From a checkpoint of a small masked image model.
Model: 3.03M parameters, 48-pixel images, arch swin, norm layernorm, patch size [2, 2], depths [5, 5, 5].
Data: trained on histories of elementary cellular automata, time running down, 147500 training examples.
Rows from block 6, named by matrix and row number. Rows with one number belong to one attention dimension. Each number is 500 + 40 x the weight over its row's rms, rounded and kept within 0 to 999. All counts start at 0. Numbers have three digits each. After the name is the row's rms in percent of the matrix's.
# v: window attention query, key and value (stacked) (model.blocks.6.attn.qkv.weight, 288x96, the v third), inputs 0-95
# proj: window attention output (model.blocks.6.attn.proj.weight, 96x96, transposed), outputs 0-95
v.42 119:565495455534481478568553526472534514493509486465505546521508533523541542520512535485503490530513438472407488426502449557492489493456459476496481547435564467539506490439445448549527527515429526448482463538499504605526490536538548493461480568526485406463544453477526452488444548519485576474
proj.42 123:511462586486481488507407494474588470548518479533530532495463526455517487507494403447444461485505508503486501476512519493540430458515529463491516443526522567473522505559530451585433436470526481502498487517518499495490573547549542564539512460549454551466497474510469520480511398461529568546
v.43 091:475478522573572536521469515494531514443504549477515535491517573460450470538469434504567516554542523510513510457492459424494558458440484471548508459536489498478458503482516521538459501512473430477580456545489518506425490480546572517573563504526460546471474558482473491399487449557442480499
proj.43 088:447426562523490544558508494498472490535560453535578576472539507511506481438539502558501500434489518567425510507485518486493484494482494494468479523478524510543453443472536505447458526493466539558512456471355521511505531487425479567486460512460486517504465428534513478513507532546592524464
v.44 121:550483500507501555445526501501498494476490497494507453453429546527525563555435536506469571488468491560486557557431501564493509526502471487493527462463509450559532463481524447485460542510487580494473448545476553453517486483487536465478473520405581448468600486518423501538414465478499529523
proj.44 115:573477480464483430555495475398530464547452502495485414528485506507489543420476474457499544508550420469533543548519565460548477461493503522542496475421498506513525535505461465493532478489445442490454601475526486439490524537528520501523518538557476465501476486564506481513595488576537489509
v.45 073:462539473559489497489466486570588511553491470504517481505514472477504604535439510422572499540503468443479538541486442520464459546498509477517480524486536436467500503437572515523538512465464423446454511492550510516512509416501521535471488495569517499473449521505485482489465514612420446465
proj.45 073:538487500474518531489462475505504580463479493523500539488464495501480450492588522578504525400471469563468542527480491504504450504454506487496542532531517542506446489507526447475484417543415526509539470554475505467475491586556500525521454572530508456516497414504561565455404480456531552531
v.46 094:489471400559490572426495504499498479549485441518518483362510538499465503583516517487535489444534536511487502508500482498463494542535416486499491509490554490549466545517519458470504482488549519564552464524495521454438465474548595490562498486541566442466543456482534484447502534512439509492
proj.46 089:533526478443466553517553543475434489480470443470547516545491430515481565464521463478508539469447485554600545450482524480516502535528542496469581454436484563474484439443492561559521489554536503458447537466479535451511505487448473516471532538524425489470530477525459479560461485529502566561
v.47 092:525492462400460490474486472504493495461568524529483454498506476505480498498576495460452456520501483474547481497544478574497462525489490549540404495549478479567554535505491489485543446510525514492472584490516473566500479570442482497537480586420435526544502414447494442532542529501588497486
proj.47 087:469515433569530449516479471522414498564518493549436564530545516510405434516483495450526472522526466423564497460479476563522505488546497451450561476581524504473505512486476479515506507465489463461562535545488496496582548487498528461534534450495552455470499574573477503523458519495444448512
v.48 103:449561555495528566537486485487398530486493475513469504481510536510597451478489482552525455589505494545479470490521509537453590488516471441502559460496527534494529496484479465500541490496469460490504560455536387506507489455468540462445550464597445449537461511530514475475529474545457508546
proj.48 104:534420430492488523505435503586429510557482547492458449487474496541453472511418506519525539481523496539521486483496523465552365446501437534513471557548480546468524564526497455539495526473459554461473506516515452529531541524513497440472465469555498503543437545537559503521506485541553455518
v.49 099:481680435501500435548495510532467504499461524456579501463437542502554525435511540474545454491434476522506490513463463496529508511507564501582495489478504478485514457485500483442490562396469457513470459457475476472525497473520458549494505466522526550502474542565508552479496467511522543518
proj.49 099:449475474528484499542521511542507456555467538478528477510488500576499467542503441488540483478463502496598472446466499489494475401489419478455599383498536556487492523553461542515503555499552482466468472492427491448495498471493521551466504478546523538608514442550497472509471500496539539487
v.50 090:504523477506519524524539480542500496495489506530546471494535475471527445544498459536497465492453481484504485505456510480492493506476546563435512577546533397457469538500564532452544522506498480504543494584453505517413624500518423523451553493480431565471441497603500465447448524537477505490
proj.50 091:516444560507475573485511551517538511514454455490506454515521487584577510507485470463479476516449504519528543566486464515476512504499530561496543395490476491447505500516437532498430502467550453454459550518539516570521493490483527474487550397538455457452451525453573574492497545452543454466
v.51 109:478549506481472496552505476525463404488491446548469552529528502479484574525475466493519491500453544528418520453519429455525585442510514561477408464526478572523542553590465539509463435531495503505462429487573486508508450552494515500505458547492550478449498478488433534498531538545512476499
proj.51 110:511512511504511426499509444492554434504544434495521540475424514580472476456484479560491525518488496456460480481494592564506577541412455509508590504456457428476413570531519468506511492562534492494502499475518478490524517512479501522487448516447517489510528563484505487502512440588442564520
v.52 082:426448556517562492532477564500512514445480504433498459578531488422522510558469497500496489527498484514534490492446490560462493552449530535501489503476493530425483550446449478480473459594480407511538448493499475511509500515564577495539521454526469443445523476530473572459485500539541550582
proj.52 084:502462441512442469450442447578539539489512499525449443506516473548478528635458536465481526480471542558487514554568511523434487463515557464586553553438478475460517477486505446543542452428538431534441552499499487519505498529486473524522558486530491481540504526491518521496477517529500437475
v.53 100:478504584525538406531588564479478475465578494472531477488489558485462534510507505489469484497491548545492505514487465521500462452525492521544509513446480549520533542541441526501441495558468537476510492451488547494483518501511577343468563520485516437568483469418484495519478521554471479473
proj.53 109:534529516511514491483513542476515416486494526524436543480453429565464534480465511458522528465485494440485495466584535502517521530512467496571496608461541494490492544491529478536516457504515499523488503633477524485539493543529465501515451528420516542461445443528491480511425500530416494599
v.54 085:500484432484506503534573501549438442512484497561555494481531513451494463576490477517509525538497520531448441517519494486495515413470512554446450532505491485441528515477513580509450464484555443501547532578530524464459484549506519508477500534461490566477527449538443400389499525566525505527
proj.54 081:537492560521560490476534554518540527478475408461552521555432498540501472462468444551560530480521538482471536489476475574464577529545517528486522434457438473456462507501504481517441489480538436442449541486557455571496481521545459541443501478474495484480531539423564544562462470516465473489
v.55 106:473468465511465604547409432478510459534502478544585528493552515477468467455516484544557458520528493533422507521466399488489521523478496548569552466486484582498473522537440531472517514488546435512539516552555489477461510466423487453521521494536572519453503504522497548464506500542450496459
proj.55 105:559472455530497477484523475525524476571546454467600440518568523559532514467407467509539575579516449505480477538471522550480457506438511501455540506545433485546518544444490498488463452499538540428451475432511488543490522523534503471482482438458516547496491463500465494533567515501466513585